python train.py --model="masked image model" --image_size=48 --translate=0.12 --norm_position="sandwich" --fused_qkv=true --parallel_block=false --patch_size=[2, 2] --depths=[2, 4, 2] --lr=0.0012 --eps=1e-08 --final_lr_fraction=0.1 --warmup_steps=110
Rows from block 2, named by matrix and row number. Each number is 128 + 24 x the weight over the matrix's rms, rounded and kept within 0 to 255. All counts start at 0. Numbers have three digits each.
# convs0: expand pointwise conv (model.blocks.2.convs.0.weight, 512x128x1x1), inputs 64-127
convs0.170:163149137134139142138150115112130152120108153104132130138123146123092124147125134119121130122118140174139122117125141126142149134145133147143167125129092154145132124147143150121162135135111124
convs0.171:112130133139107133157149123112103085098162173121147141073159146123158147173143120138154147121107140157133090113112087129103136149097095139128154135080116152114128106117164103146123116142124148
convs0.172:097148149161111119109161144105151128123129086166161115122173123113136114120083140137133132132171169101153120123091128144136151125107096104161131128112137160181112150112156094124085112151144122
convs0.173:146124120141123152150111146162114171112138124076110142129157112131143134152144119120137135120125150112107126131132131163110137162117117131139098096106105103138148154166089193107147167150118117
convs0.174:108105116135105149116153150152144133108160107115158133123111124113125108131153184152114162132130113120082178119099152132134159107120162147128145142088128161161082091154109151109124127177144112
convs0.175:170166174167146140108158157081144087120132152139131125171146169092115097143149085107113150080148098142127142168098135137098185135081136148190104190091112078117136132148101158112107085152190109
convs0.176:106136136144093110102121116121113136118141138114144136154152123133129089134123149119143138102126118115108134110124130104155142132134113179106138160121147139153133126121125124153162099127133156
convs0.177:130122122143170160149081138150110155108123104124092153118168127150099129108105160145141091119141132132120179164177147123142150103129130123102115169098174101144096131129121099132110081152121092
convs0.178:103106130135153091112136136125106105171126138148143139145119130140110152195125170106170132087184089103153147146120155111166133130098138112161154121111127163177104133136128094138139099126126140
convs0.179:113135101181121093139099121131130106196156108149107119098138052124127122104136184091136129135135147137156121145135117150128100125114102152140115101129125129121107102152130090107132108150119165
convs0.180:128170160098114189090147151149112108146136129125131163127143131118151098086147161132165097122148140124138078086132086138147114108168125103164126167145133106157134126147129158146123061152098148
convs0.181:167128132114135114120168140128109146102145148124079117100153064080133131137161140140128147206144148149128100142134178149129103110133104135145166128106101178102110087107126129147092154132112066
convs0.182:142134136109172141140066121109128089127124141103110104111077164117119127182161064091125092080122107150122145159118165131123135126150155155111155150105127113171154137117146091117121117129138129
convs0.183:107165130164142101109139118135136142176085152102140117107081132104132126166126142134146132177143124146149124147141134162110146184136117166132134163122127123091115122156129135136122157127141128
convs0.184:123108137112138163131117085112133105130134092134107119105146142127128124136120103139118150146140151122167137136113125117136111129111082118094136150120148129125131118137122107106162126134147125
convs0.185:119128139143115157116152113164168125085108077087125139135131173156161128137144164115108139149156091106087114106092143072137150156161098107091093122151123137115140146113164107208171177165141121
convs0.186:113124148132132124124126150148147151103158112147123126126154169124128163112140159197134116143108165099141133166200177078087129101116106117099095115095167091102096136145141122128149120120103173
convs0.187:111102137116152114131111151116099097049105119150151120185159145121148151079101148129145158144109149121120092117146095120115140139089103178147156102142107151147152120132104149129165103113136060
convs0.188:104126123092158078132112123159112127150144148100087105109139130180110130101136150122068098130105151148107139125089115118138159147119083094143157131070150100151078183132136134122125150164134138
convs0.189:138140139120142107088111100113137146081118132098158118142143117124145155077149113126185142087151171148143120100164145123104112109134091125170157127168118142183120142118126190133137116185199176
convs0.190:116130114188118158137148057127127109110123131107115101130135155127146119157125149132095141124153117129149121160141136132119112111113138126131124120116123127119157172123119157127145134132132133
convs0.191:114151137094129102109126118138132085154118119088099113142148114183145116087164123126145141133100136123098129144131091178106105124136141139164161102120158074133119147169160151127138100112143146
convs0.192:132123089137145078175124110127165069191159104115108155092120131136120166137144121110104094097117105127154150118131120117140099147144125166114175178121116123114131135091174155127129147150134170
convs0.193:163125143113137123156176125117154092177167111148086130140156086171127127156127135141129146108134114100136174116121142147139132147144155115124119110127133129122130171128101146123154130124107143
convs0.194:078108144109139110131099142128129139161110117112114094113106124140145145138073122088132104147114159170122118137156122145130142143082089133145127152107141136184132137175140100143118149142129158
convs0.195:120167158121114125102091143141150150137083126158129088168119127086134126112172134167128134151150127148106126119161150105116172154104107146129119144098139119082146116134188103144122144134109130
convs0.196:106121157130163139118164101130160153081111149113138124108135099191119179137117113108088095132119125141072159122144127143148145137163127145168129156180127127135108171134153127161160090097112105
convs0.197:137130159117167161154107094174092125143144170143143128116116114158123134162139144126133132150124103129123132059183116151115169156169149146199092106109178117133109135099149150141124108125115113
convs0.198:062148096076088124147092122134117123141143130126155143148088093151128067107157143126158150135167122120146117163096111136124161127142167115146090132132140106152176144162159153103119126091108151
convs0.199:115093125096161102137120151116153100138130174117142158119139159110138182131122145116177141152138198187154148122086117116118161096146101127100105105114145115117131220128150139119117152099128133
convs0.200:104170100068145161152142103165172117123105129114179129121129117115159098141106126125090158133116138149165177121121119119127120123135089139092110127143088119162132121103155165162137142120126129
convs0.201:186112133106120148123146136163175118132119151082158187101142111163117129176173141143150151114143087158134100105151096140138117181125126143115128113131168106134149147133162143089104146137084143
convs0.202:113139139135115144110112105129147096105125140107166121147082171110126126090150145133162153154177133076158111154105116153150101097116146142119146114091172143128128096149127117116142106128173116
convs0.203:153129128128105140145133160101113102149114126125097120120148163111081108153155133098140160134132112139117122146125201096144109109115146142118145145104102179111130105094144157122130139181156116
convs0.204:089133116111141152145145103133121108156119132137147094106115103147103081106128168103139145135128143092132142157149138144109128152126121154133116088147107102151111111127123093138140135103125097
convs0.205:109117110125087100140129114132173121150154130081106117178147108153135131134128154173130087142109150145126103147142106143134176149079136130070125115115115153131077130128102131155111113136102162
convs0.206:141137146143108169094123136133133071157131144107134114134137124131123159130138147148095068164106122143148151143137108191105129099102123153136113138134126116156131134155141136146122136154145137
convs0.207:142129119105134133161092149117118130112123142093147131139148125128118137078133143123147119146133132112108137143109150138122130095133126106099129107141168072121107118166117118153144132125197136
convs0.208:106141176104096104127157178133143113153114159129132080123101134106119108152119144123117088115098124126109108130164128124097096125124098160110118148094169125114160107106122147167142129117121153
convs0.209:128162131094145195129126124122098142105125094123093111136136126133167161088105134169110122153091134122118107167142130145133142088169149124168178119098140144158088097127159123083133116143118132
convs0.210:146147169098152123146163133140137126081099116114121112131131126138149114148179096149097133133046161120117085091110104071075123144106110154127181172128099157139166118127127119136155153153144157
convs0.211:134107164128110130114105119127135138165158158087130125127082100125155104130158120138091102148176128138129135129141137116122164089096133160156147134158085157074125113114148104090121135109141121
convs0.212:100080124107147064116108111099107103100139120105103140082114143089151130111069146093170162065129095170181105149090132158122111140102108098123110115114105148069110104116052102157105086109114164
convs0.213:156155166148102127098109139145104136129130122131110117088169136169112106134101099149077115102141178092097169112108095143120084122111090120115101132159124143151102152115121112109185145168126111
convs0.214:102134092113101093110133118130114176098132124134114141151123099101155114104133154118124084169102123108157106127153123121128114155189076125110136126136113169161104144099128104127133104136111135
convs0.215:124138162133096098152108157191104091081095102149138170105118104134071141143130166136149167119136124143084144101161125109111143129141145071125153154162101178129138093159106129140115080120150145
convs0.216:144078124098123134119115140149126117087144104150138093162115119143137105148059108081116119139097104127089125156177101128090122103170131100146057130074095100139139163140089127185155128129101124
convs0.217:181106177138073101105117134112134085150115142125118166114135180137129140137109112150125122136111121147104146125113110105115161136181134132124155167174105130136121115147145136099128121135118182
convs0.218:184154139124139153142148154095120100099161126143071122137117152122127145133146134131134097101139139099102114097159152137071128164103149131140166166106120093103125151165124130121163125144121085
convs0.219:099087129140138144124087045131127097137145125077121126108133149172097137160142148110113134122119120120164125109153119157080122117122113115127148118158103150126145135149137148127065082107154112
convs0.220:121140124118145154149106132130166142123143114118125137120133095113117129076147101140126094127151115165146164161152169109140103099115161162148105153124145135118118131129129139126137157141155127
convs0.221:103101132122129141154123115106150136146147135133169108089161105107126077157154183179136142148116185170141107180144132136102125115106119134106127108147167150119162056142094129125135079117126133
convs0.222:143125137101165156142181131140131141113105154097141065095122123145155171142141123122161150166128118117136165093091093104125142125107139123110154140140104146148103081150118112117118134105098116
convs0.223:122140069163113141152134098118133135131123099130128127089139138114110086095117139147152129129105106144158121105116134169107150104127122127108151137136118112142142100150168137104147092093132075
convs0.224:172102136148121136180135096129124110097183127124147128105110138136136160105153105156143077116181121155156181095124138109150117161095141116115166135104055134101136116147129094167113118116127127
convs0.225:178156153118094141160107159122123123131152152130136132115117125147126155129133131142134128098163115134101114125165132185125140092139094136100142144129140176140124116093151162130112087092127134
convs0.226:151094074118110128156100158121144095069106202093151116110105103139121143142166153112132113152086184134102141066138093143163095149079146139134086103070137121106115125157134116082132126084118094
convs0.227:145080151076105124134127118150113137115127131157112127134105180095171131184134094087147166086117120092160101125139127132111131156107120153127141153127153156096144108084118134147111126104151094
convs0.228:158137117131125134127094138100088078138091106131157191120089128148142157150110098111120152175152114113135132146152133142080114104150103111090103132119139127144100133093137160140127108143157149
convs0.229:138098148128111140122111128132138092105119117129132113152090129083114116120145080150124120123122141088144164153105085109170187091077098143138125128128069102102122175153183119154097109154144121
convs0.230:100121144124164104150100123129109167130140133080145125150130125142114126120122111097086093101142092155107148102097131137158156081127159149139084122110099127131106128144172140133094148143146114
convs0.231:140108093122127185176107104100134140121139176165122106163151100108179125149104116179149148164180162090138139112108126122077161124154154120132158114136094173150137169138107104095100114125128094
convs0.232:138146133116109106133091120133146141124148116142093124113118151081142137153144139194126115146100147136121122130164139131130117151142141149134152122120121154135122094116149079109110103130175127
convs0.233:121128126120119122185133118099105073120139136143147137136132142107141152136133162117133103125180151137123118132137203097101159105094122170125140150083112137115121123165111137140106162143167122
convs0.234:114137110057131100159171191144126091131151118151124115118129128143066150074128123096108134131109138141107112142129148139147127141151127127156141138120129101117162104098114106093154151116135069
convs0.235:138144170101161150147082125112161152123140138110199163136154142134151139168108125091140128132088137139128130146116115130110104141087134143108117156104133153150173149181122113103126132135101100
convs0.236:168111117173163211129083145147107112105142171126112134128117119139074136129112156139130171112096127109151105126117127140131141132124130136117145122172098122134144125165103146108130114109161124
convs0.237:117107162132148110169129177127124161087170113129120155106138126073117139144061116120121145139113113164125134126103144110154117135130106123114093146112084131081138156119134132159091144078152111
convs0.238:145075129158142144141138149136149110150138075104097157127133148152101085129099139137130176130087127092081153103129196125097136118149130148137123096106149133099110138160139111131131124158150122
convs0.239:119106090152127069129132092128128113096102119120100100148126160152134072136124130154143114152113066140076112147139127177139113169104166111160140139149157135095124159156152130149146169171170136
convs0.240:137118118125135105148136214097162092139127136146116123145157123190113126123113131125156188080078120095137151088115122137123175125158153124099139167147122118123096100161112139145145088163112137
convs0.241:168127119167106157153062112100120175154128103104167128142158121148081162125150143124148115107149049108143108101132161125144155163159093134115107110067113124101154150144158108174136108135165115
convs0.242:132127121124113139073119135122166087139131133113139156140117129139126152119129130141135128106139157108139104173118143110107106117126107104122090110125177135146120114148137134095102137125107160
convs0.243:117151170134109167111093163162120131130143146129131090109200097158104125156116091145072156087147111144135166157137113119096151066143137141110117112151095119112152120149156099139130110124103143
convs0.244:145133112114130125151147124051106095151155109138158152135096134101140137098146138108111153140078129125112151132094109095163091126105116094120162098119098157158143112133149142117137156109117090
convs0.245:130096122152136083133141115118123147149115126147131171104143160130105158118109157130143128138141100141067136173168107118116106124119154134149134137114126143111132144131137121125131156132111104
convs0.246:150157110163130111169138135129142155138124169131107143155114118127144155118111145121138063135155162149092128079148109155157160092150145139140105117122148149136122124163133138157091140095126128
convs0.247:118125119098158122170123136124120170091118104115154096108161139135117164125100137115068158121158123157149161105140136132093136117093106114135130152140182203105174148088168137101133113136129139
convs0.248:164135144143103154142138142134095115127154118166109109134148119125117092120133112117136169127111126085143109103132131152095125119142166136105149082138130117117150138145139135094138137113129153
convs0.249:153123095158146167121121126128129090119131191134121121103143130135133160119151113128108139136122082108139096116132099128116092141090115122130114126124134125094094128148172141114120110112137134
convs0.250:142097147116128118156172120163140089125152097157114130114124132159119140127139126118087101092110142154075116165078128113137177123156163134141108101083059141123117159162097131156109172133144111
convs0.251:097111143118127164121184095142119116137107178166120160132144102106141135105088121061112133168118157129140059178148140125101149111109133161121147110160127133145107125137146098167108100100167137
convs0.252:161072093118137142108080118086160097053119090147119110141173122181141087100115155116123143168146143123100138147124155147104110081172107118159093117152149132131161152188173126119170131086163142
convs0.253:161183142119109124154103142107124122124123116105135121128116172098177137137127123173095163102105119116120163127151103085133150129098113110157070160096110162159152105131124119117053131099100142
convs0.254:111114125120155118191072099128131155140094148140084132106116174098120145159100173099138142131091099122154120133144111092141131157116103113111142137150101084139105148119148088148082150105144148
convs0.255:115147146144127094158124098102137153137061101114088157187158137155087124152110117150127133086095075113139096138117105138138141119134142130046103071136065140145145158089109122143189151141106165
convs0.256:105154147072102107101135096116123105148117115109087096141093148151085151094127133115083147133130163121106150141111176099096135136137131141127166125129144173130167131157123118168181156134117092
convs0.257:123102153156105162149151142103123101121162107144115132146116101122142175113119158145114148118101123122152132124148135131102091107131163152123091153166123126168138127117149148095115119125081159
convs0.258:095126138134103145142107134119131140142138135155120108132104102175157141153102110119120118137162158089147149129135125156129126165183106120114136173123141120121142136130146110118120119110120150
convs0.259:114129139127180134128083106126097123139156121144119109113126100136133123166115132197162086160112109103146115078134100096110147144120130100173153124140141131133121102120131168124135116156105113
convs0.260:133132078099141147170152128127115142080126126157134135092131167130122139126093137152096111081145159142082130131137092131101090131097084137115108163128127152098137128118097164147158115111160132
convs0.261:117132101085126142097127086111109098131072118107103128094118156142153133144150132147133145147100090166145124148122197121130193126110127161118128110159138139110149104144113113134103136127105116
convs0.262:146111122156134106119137136130107126139130141145099111105110142131127087110121116126145130132118166094148090191147161133126119145081148164109169140162123087119123112112156128144095095149086126
convs0.263:132143108142133144120126133096112138119149089143147112101144102136117143136127113103097118137148130112097134089144128107107112133141120126122133122132092145125090132143130101160106160122123123
convs0.264:144126070103121126120133133162123114152169127162116148167125135130118145169115110178147144136112131129142153157109141137155144136114156130104103159129135133153150124103121160113142137145142118
convs0.265:176160149109117131107116123125128099127140131141164115134153126093149092164123099127113125085141114150152135147153135151123153126080151173142131151132134096128142129163103141093119123114120133
convs0.266:161158138136167142080143086103136127150094092070113130180152117095160152118183167131112135114091138109119144128109133108159151086107091118154171165131140088089176066127119118148125124109145095
convs0.267:121107152158123156125125174150104111114165128133168109134141127105113165164123169132176165141120089123108100106122099141155148112128135114123113129116143136126149135095091119153161114125143138
convs0.268:155135127131126139104162131120097128118142152139120143140111104128181197132158122104147146123113121120152160139082113151120094104114113137103099106101157151102111147107113103135149139128131150
convs0.269:132111132123104110159137142151102132116150118153142120153115165136149164139156115156134111086124126150162131166116111110120142129154109130146135135129138200138145106102134135096138106134154141
convs0.270:162117102106144124127083114145100116120087117154118126136116160146143111143119157109114145097146088147142103110165138112133172128112128109171126092142188136117152104147122117132153162109170123
convs0.271:138101152078082098158136164104142125101079136132155151130103145134156161113106124126063138139108132090107113097134131144101191132145103110118126161129177128126117145127140120146113124124143095
convs0.272:147115152144143143096125128089127145128122152098121122153165162116134170128119138152106120142148094122121128113139141141129130125163112145123114170158088170143141117123151098118125125144154126
convs0.273:113137131144139124134140124135128133107130087194125146168149137136133156163094120148091115116112158119121158108126134104179140132148151098095118098168116128149168117145093136144174113099123144
convs0.274:117111127150118122132110115093152113115109079160100119093140120148137120146110131099108136115144128178105108134180113115147162127144140133132158118112089120145109158113119090130139151106100149
convs0.275:105173145130121127101119142139122131113144082155107109121126094128112175160123100133105153083114151137154096166107147105141112155145142117095123127159127133140135123121143113137117135117134125
convs0.276:155138118115144140143133124107151156073090113144128161114157154100123162154149142143118158111128134147109072116151108111120122130144116117104128172100090138128141122096140155121180134139112107
convs0.277:122144103129096137197170150100100078118111113163087119080170133101125141100130113140135109081137083126140178163122146128112170126130137180073100149087109121101107085112095155135117120124115137
convs0.278:120101110119140124097131093122068125175127142128100119129171108119122098097131094132161175104121135184153118140113089121154128117078150087080129161151156107173107144163121096108080153125104148
convs0.279:113136130098124156142152135130129124081148102119133108111116118122141104118152100134137108173140136176163101113098146104133129128136156106075130129149124104125120116173182149118162156137094098
convs0.280:140112124153150111117130140165080140161126129142117105141096139146119108110103140143134144099119111102146130119139124149153142124141125137116127118143131108125133140093135105146135111140137092
convs0.281:151117130161120119085106154124102146101118096159138181148118157171104151180138135118125124105123118153095149138115166143103116134089106144119113164111099092148088133140154101044152119165155139
convs0.282:142157135119119163132119137134127187136147126162102136112121118124083102079130111123102144163131109137117114141150140084132142121129103148127101140118080156138098157140105119188176077087129119
convs0.283:157119152119148124125167066112130155087098056101119118136067104117144162125139135103132108106196069164157108089115104074120121111131126103132167174096120109120111108084103122119080122122123163
convs0.284:134118147142133133173115145133103099077106149103161158131131115163093092092090185188118124078115086112116108131135098125166131160117143090118143193153141101132161095119141096152112155150171093
convs0.285:145123092129080084154125098144116119155113146118098116091140111136122115114138162151179130141093088146133108101121128165136118161118112127086130085136122149128122145112157120090148111144138134
convs0.286:126140134071147110081070121078096120153104131177100146110162148139111096126137106131132104128109111126110113139109113144112177141116143100152163115172132130144144109178129096104143143140159161
convs0.287:118147111080092068113098120121158111169162140119123182133094136161136102160143130131104168106154090111130124126174136118153156106120168141195150125110129121158156127118116123160128137121150152
convs0.288:155112114165124120105141112084162149159099115130101117152132165121120087113162097108126116127125141142120085132122141114098108094098147154134136150139164148136117186118153104126137124152135108
convs0.289:206125136153120152092091172114167131181128119124149124173080114123155128125126109140124141167150115132150171133132176143166090169143171122154100122151104170119127151144112098118127094186092125
convs0.290:118137148142143118084141144103123144095123134112153113144124138113088126094123134122166144118127133129131146172103124076134099098159145106143147118130142140111165173142138117128125120156092115
convs0.291:124134139105148122097114118102096135078096086161123142144162130115105120115165103121147122121153140137078143139165145152103126102142132163094087120159148132131148092155142121095089122175127132
convs0.292:173110147175108141136119133100146101088101118084152128140139121123117085147148128122147172173119190118129109099125136124118102146077131141135111123104096088150162084151154133099122108099143099
convs0.293:139125102129100144116088102109147175114129105119097193120137106121120096126102113124129158148110138161180153128144133103147101124150109158095126158120146115125096179085056122119116115104134129
convs0.294:103087121079123143176117158125141121110150152114164128131125137094113083112139102172138155124127130104110157107170105094094087122121114105096127125105124136177150100145128133139117093127099125
convs0.295:126106134132130132117157089124149114117147122144150097120132144115152148124134114135094151105142115131114123167124106119091121113158101113128131145141146131148109134094169147157132138126150065
convs0.296:091148148122140122158149100150139161122134109114121099121155139113145111093101120128100145120101144155130121148119153132099080120118115145120122128170135095131135137128135128115129109141123118
convs0.297:129183096187105146127153132177116159139117096126133148159169096103102119167115108123124146119149121135150107123072126155134124148106137104155157147123099146150147132116134135139108101144094117
convs0.298:129117112155129146132117171181114140141133077117166088087170149130125169165151099130141133114115129118124139176131112131129159135142133095113124141089083140116131122133096128154084154133132123
convs0.299:135092127122082141137165117097140170139114127116132123113073057175104159122121144136090138131150114147101105135140149112139144138132137103133101112122128131088126081116141173170159123102164130
convs0.300:143121112159133134119104152113154159105158139154117123095106135129116123152120124138149138135122152142161084125109134133129114102105105076136130140157137145131124104151125141112173107085129133
convs0.301:097126151130108112128124135142123111167108121128159115125155169139088143137100114084175136105153101110147152141097160099096183130165122128095155098114117106168117123143117133149126120155149094
convs0.302:122143148120114097127132115113104110125143141121081153123130094145095117119142123102112130141128104122129173138139143137130133138121163157122130140121112144153117105123123135160151157137111142
convs0.303:157138177162119102102121157138154139117135126132162136178148116108156086110115133096100103123128144157103178125150081152144112136130166143108152153112117118155124113152120130132097101132067146
convs0.304:135144187103121153100109088158115159106144156124147116143114140131134111096109129143126119129148113111092138114116149119126139093127128110109142113126123125135144107125114142108111132137146103
convs0.305:142129132124126131107154094109140134173140194110123144147110127121124121110096100156118130136128118136120150149138122099119130114109118134163125139122148128171137138138107114132118150088115140
convs0.306:154133102115107085125122183121171098131115157097107131167118086094103129164087128129143120134115170094138121118172094088126179110124105118171116110076140125152123149156192139164141142133135150
convs0.307:120187121153171121109155143186140150129143148161107138153124161121189108140140110090147083161165137151156077133123166097107130166114128084120183158100124147095122087140143114105191071129114124
convs0.308:155142142152155143117120124106125132152163144120101111144092161134154120152091120130105127139125102159140131167153142102096144118144175146134140129140081095129092139105104150119129150144123150
convs0.309:135145168130170134162058138149139109117138116081123085109163147129117147149079123122105115104125127156102144146131119062116118104116098136165143154097129127125109145107145095110081166122116111
convs0.310:141129086115111129137110113107140164086133132141169115157141082158158140163112092132154104111125124150144165129090160123139113194148106125153124106172178125153112131092111102137120156176116135
convs0.311:171113114139104116176110119121139174081165102127168078118116133141142104108138144167102122098124125098123126115099125118133138119168091098085135111143189118124143127100147153139102146152122117
convs0.312:115134164074093114182101134155082137145073110146117194074164100138080132113059117140136122112108157170132119125144111113133149130122116057144115092095153123102098144153141136110128128070114115
convs0.313:131112129142124140080126127134141088104106170158128144120116135121132125107105113138111146121117121119147114105136130133115143122130094147162131130152104133119122168094129128107127155120130142
convs0.314:144122097127145113139114137121132150164150135110161142170099165123142114120127079119101151141139150134103113127162186104140095143111114155165136176113137162149160104141132112117161104140120113
convs0.315:054151128111106135123163142153127080146128160162081140169121123130106111117126108132124148122102158125147128140137178111102165126130109146097165125139113136097184139144136087163139133108202148
convs0.316:142152163155083113114116085147093120165117140143162122131107133124163165139110131122146129140121073122121116094116158122135154123127093159129098102124132143161107118119136145130123130144129140
convs0.317:134112123111102155098113125159168077138116145096114125173059111116164146134119118145111127133146147101127144127181166122137088104094141114116144133134161165105175157141158114107151135099150118
convs0.318:144113094105136110158128070104154114114112117125128167101135142107104131123128138165133092136145141080154127125119134123110153149108141098121137108128108150123093154101109159129158124172137129
convs0.319:071104134108102123127090135163122150141158156127138134148146149119163095111072127113137106124163145101085121158142148122125102121118094124127088103098108141135137111122104167145137143116082140
convs0.320:113137109100161078123155166130179155102127162104114109118174095125137131165106082114113113087158111151128144108151121131149123148118086111104130114147157167132134125124152110166128160123127141
convs0.321:119129136145132140115129147163153137156073096111093144107105117140147150134128129130166110141140158162142126147128118145132123138150149139127141158148118080176147104145110137097120138121137114
convs0.322:104118126140135104166161163111182132101170117118090125127131147168122141114110133133126127145119136178125125109109141150105149109177145152107133120152102094175138129146131102125116141164121139
convs0.323:141131148133159158140114142114099059161120075111135153176086163069117164150111154110098119143120096176182106112121135106136125068131089132126111100139127089144174147137081097134114136117132147
convs0.324:140120123126128111090113087173145100078101128128103075196121184135143147155131158168109089144110125104143123186140075185141134185146116137130114168131146125112143111203115146105140123161142102
convs0.325:135099134128080106121127169155147122108135144154124116115146131139139179073153116135142128118154139134077125133162131094139145124108120154130128110120122111138114163149191138136150104147137093
convs0.326:146179122108137123112124145153146138130117108107162147126138130119107088140104142141083131129168132158112133110126144116120099124156097074097150148120086110074128147158110115157133132126150113
convs0.327:117110088147142097133139150136146136158103161143163140108133131111123156129170126141116122130133105116136115099124112147129144143112135121155145162119120149166144132138158159167150097086133078
convs0.328:116158121134121153144129132149133120144143092145130124146154115121149095095147120115114136146126115097115130206109119114159139178140167118138149128153102113152138108110151137115134138117145124
convs0.329:109139096131137128141116151124134122124149112151118133104161141114144136109132083151165125107130113121125132129106142072137144159137112145112114142122129119152108114116111141095141156113114128
convs0.330:129126142141149117160132096131091151128158167113104145117154137140152126129103093138120152069128126136082122101184126126105125135133155106140126101114144118156146112093069103168123099089142107
convs0.331:110126097142114092132153172130111148127098123114084121136117127144123132095119120132152129156135133152147104134126133115150082092173145106148126133139090113164109152114128115117131101167139164
convs0.332:143127138135098153121139098104120114146149144150125154134149092119110126131135149139141142085132143115168149131105140114124116114180118118106119119130148118145133101127121142096107150127156130
convs0.333:125183170205141142100121104103093113111155139130115133124142125161127143114137132096126139143203140163151102108105167108119119102110117115105098112086108134129144150125135121123151091091141160
convs0.334:172099145150124107109110130144140195140160124131139117169119106132117141163143134138111121112147140116117123133089081111136082138108108139145136183129114164147110119139184143138151123131150149
convs0.335:093101110137105125123152085126161131126109145126092137111127114123163097164129146102114100135094147115108104106103129114128141123068137155157117158152152079152148137117128144095120141097103112
convs0.336:093094147125173131126153161142122086166144127121119158152128124129115119113106131147111148152103151112097138116153107126130094142168143106134144150125121143161101127122098096120125130122120087
convs0.337:168158151093107112156138133161134113137100075100146102121126107136117132148111155129120120143134126135139138163138116155124109131128130139110096100122122109119106146123107131146127097101102164
convs0.338:153090130147148156158101113097117146145136147120098165150153100111090128112073111145149161084145133120121115118114118172130125089104110067147134131144066099154133128160124123148111126121178164
convs0.339:122174157104188121125126088114100113134085151130130110124148140105127138172080103125126092139101095124152164154109122114160141162141160087123089112136103107094136163087082075141101167125131146
convs0.340:118158147112112103110137124142122109099173133162185095141161159167152135147169161151141100124084137153149116109198088156116117129157106076128126137098115136121145146135109084128153149145212128
convs0.341:140106108122155111096106135167147093159143122098148106173118139139104060158097119158147170109132156173112100102176155126149112147112135158137117092076157064101106132136164157150107094173136119
convs0.342:104104129104117172153083112123132106122083149151138106071091127141099113128121099123101132138086127115134128104085135154122133127086086161096108137172119184113103133146091112166093131170119150
convs0.343:129164150170144126177098120111089136114128146133167127124132117150114145144129107157140134168141139115150120187113152132133115101131161145081140093133115148128210097162131091135094139153141114
convs0.344:125147121150156132125136159107167134084126101116087120148108112132145128115125145088079133136133122119138138137146139162116188138118079102115143102111099085137143142160118117131121112177175112
convs0.345:108102093086132110072112122162126119081123163128131158111146118140142127160145092163123131137156093131091151124110140131132169143145137104147137114160105135183148154128106133071130135158139104
convs0.346:124082144096173127185151181127120082129119113180125135170107117119111099110113136132118134143092126124165078127163123093100104128060098147114147089137097128109167169149116109107093124108158147
convs0.347:170074123125121147051149106155171194117140100113097180085121120096148139114108133098109115169111101169159120161116139135143105115113107097136107099102130162066139121100104149132092142142138134
convs0.348:111097130110125105141136129116152110092096112099124136092150127109132142136122132141098132130137123134169110098103105147131131151132148110085122090137159130135094134095115137122133113167149111
convs0.349:096107098103180146119136088166106125140131133120111130122105126141113101122122109099131105113106127135170155120093115127154113090123087150131104117109167122084139137071141127147125104124117126
convs0.350:131122109142141080156140143122137110126117135175122121124114118169114084119121117112126139115121122129149119144121088102107143120125103140134123140125133113146119125109104145114142148096115099
convs0.351:152149116142150118122123112181100150145102106113138110156143117107126149125167112108094114107128142146137120155160161113084150095119156143083126152115151097124133110110107114144143101116142116
convs0.352:101122155103162141136115113197159141135124147134118127091117141140097129137125113137116148137130144134162166102143118117137121145096089078130150115102072165133143104148100134074131134138135122
convs0.353:133097129127131092105127113097135117154139138129128125127164149079076110112111130137141161109151141142148157094157136156143141122181112123146120106137112094172122165163120145101075124098124123
convs0.354:137103123121072091147141137135129136102159162068122115118142122134128150114140144125095121114138135134059146147143138117105134121126178092133116113096110086098123137173133109170136115131137121
convs0.355:097146147108134148135119142114163160126114129124141112117144154121126139131092105126141177167140141132106128152106132146126140117090126148140127131115150162115165146149100131113131135153117128
convs0.356:077071116112136138140124088121105120103131132132134104131141163132131135091147084145128112107132141156100168135100103147114153150071148136142153144171166147136112142091098152089100095101182115
convs0.357:132144118122092131150161130144136150094126144104153136132076140153110109133120130130118126126150121134171089158128110082087124146081158145153098110142163150103128110133164111152131135138149138
convs0.358:151146093122103178105145133133098139103047142116114127141155136134124173119163131096116132133145127143156118143138144127137126131106134098148140129121139092118155129147090180122120152116183148
convs0.359:179153125108098155152160152089092136140154156146131099161132145089120059137129161114101152101140109162124095171170132205136148126075129153202106142165123107131118092166120159089169090143172164
convs0.360:118133129154118120147173125085123143130122108171104138128082146136144136143124091086091161125116134101133136125114120124128115114112169144155129124154144108130138154141113122103154108125147131
convs0.361:165091091098134128153132158116159082137134142113130147148133113149114104129121158133143123162139162123133147140128150126110143081160120098131101166129126116098110123165137109128159127124122120
convs0.362:110175147125153137122153164116149139113107135099083127145110132099076101138173156107142115095155095119074144126124088176091133089143162076156113096100092132139103144128131131168099116149169153
convs0.363:144154120131165131120130077124138113133101102163121133164158119138118161135117095146157108111203134105144140150087111113066159112156119122101150170115150158151152108165116143098124121110109115
convs0.364:117112154081138080121114118163149172112123151112150123151135179090135133149129098206155087138122099135097091147121123132136151060122120097090160057104140138141096144098124146138119126136147165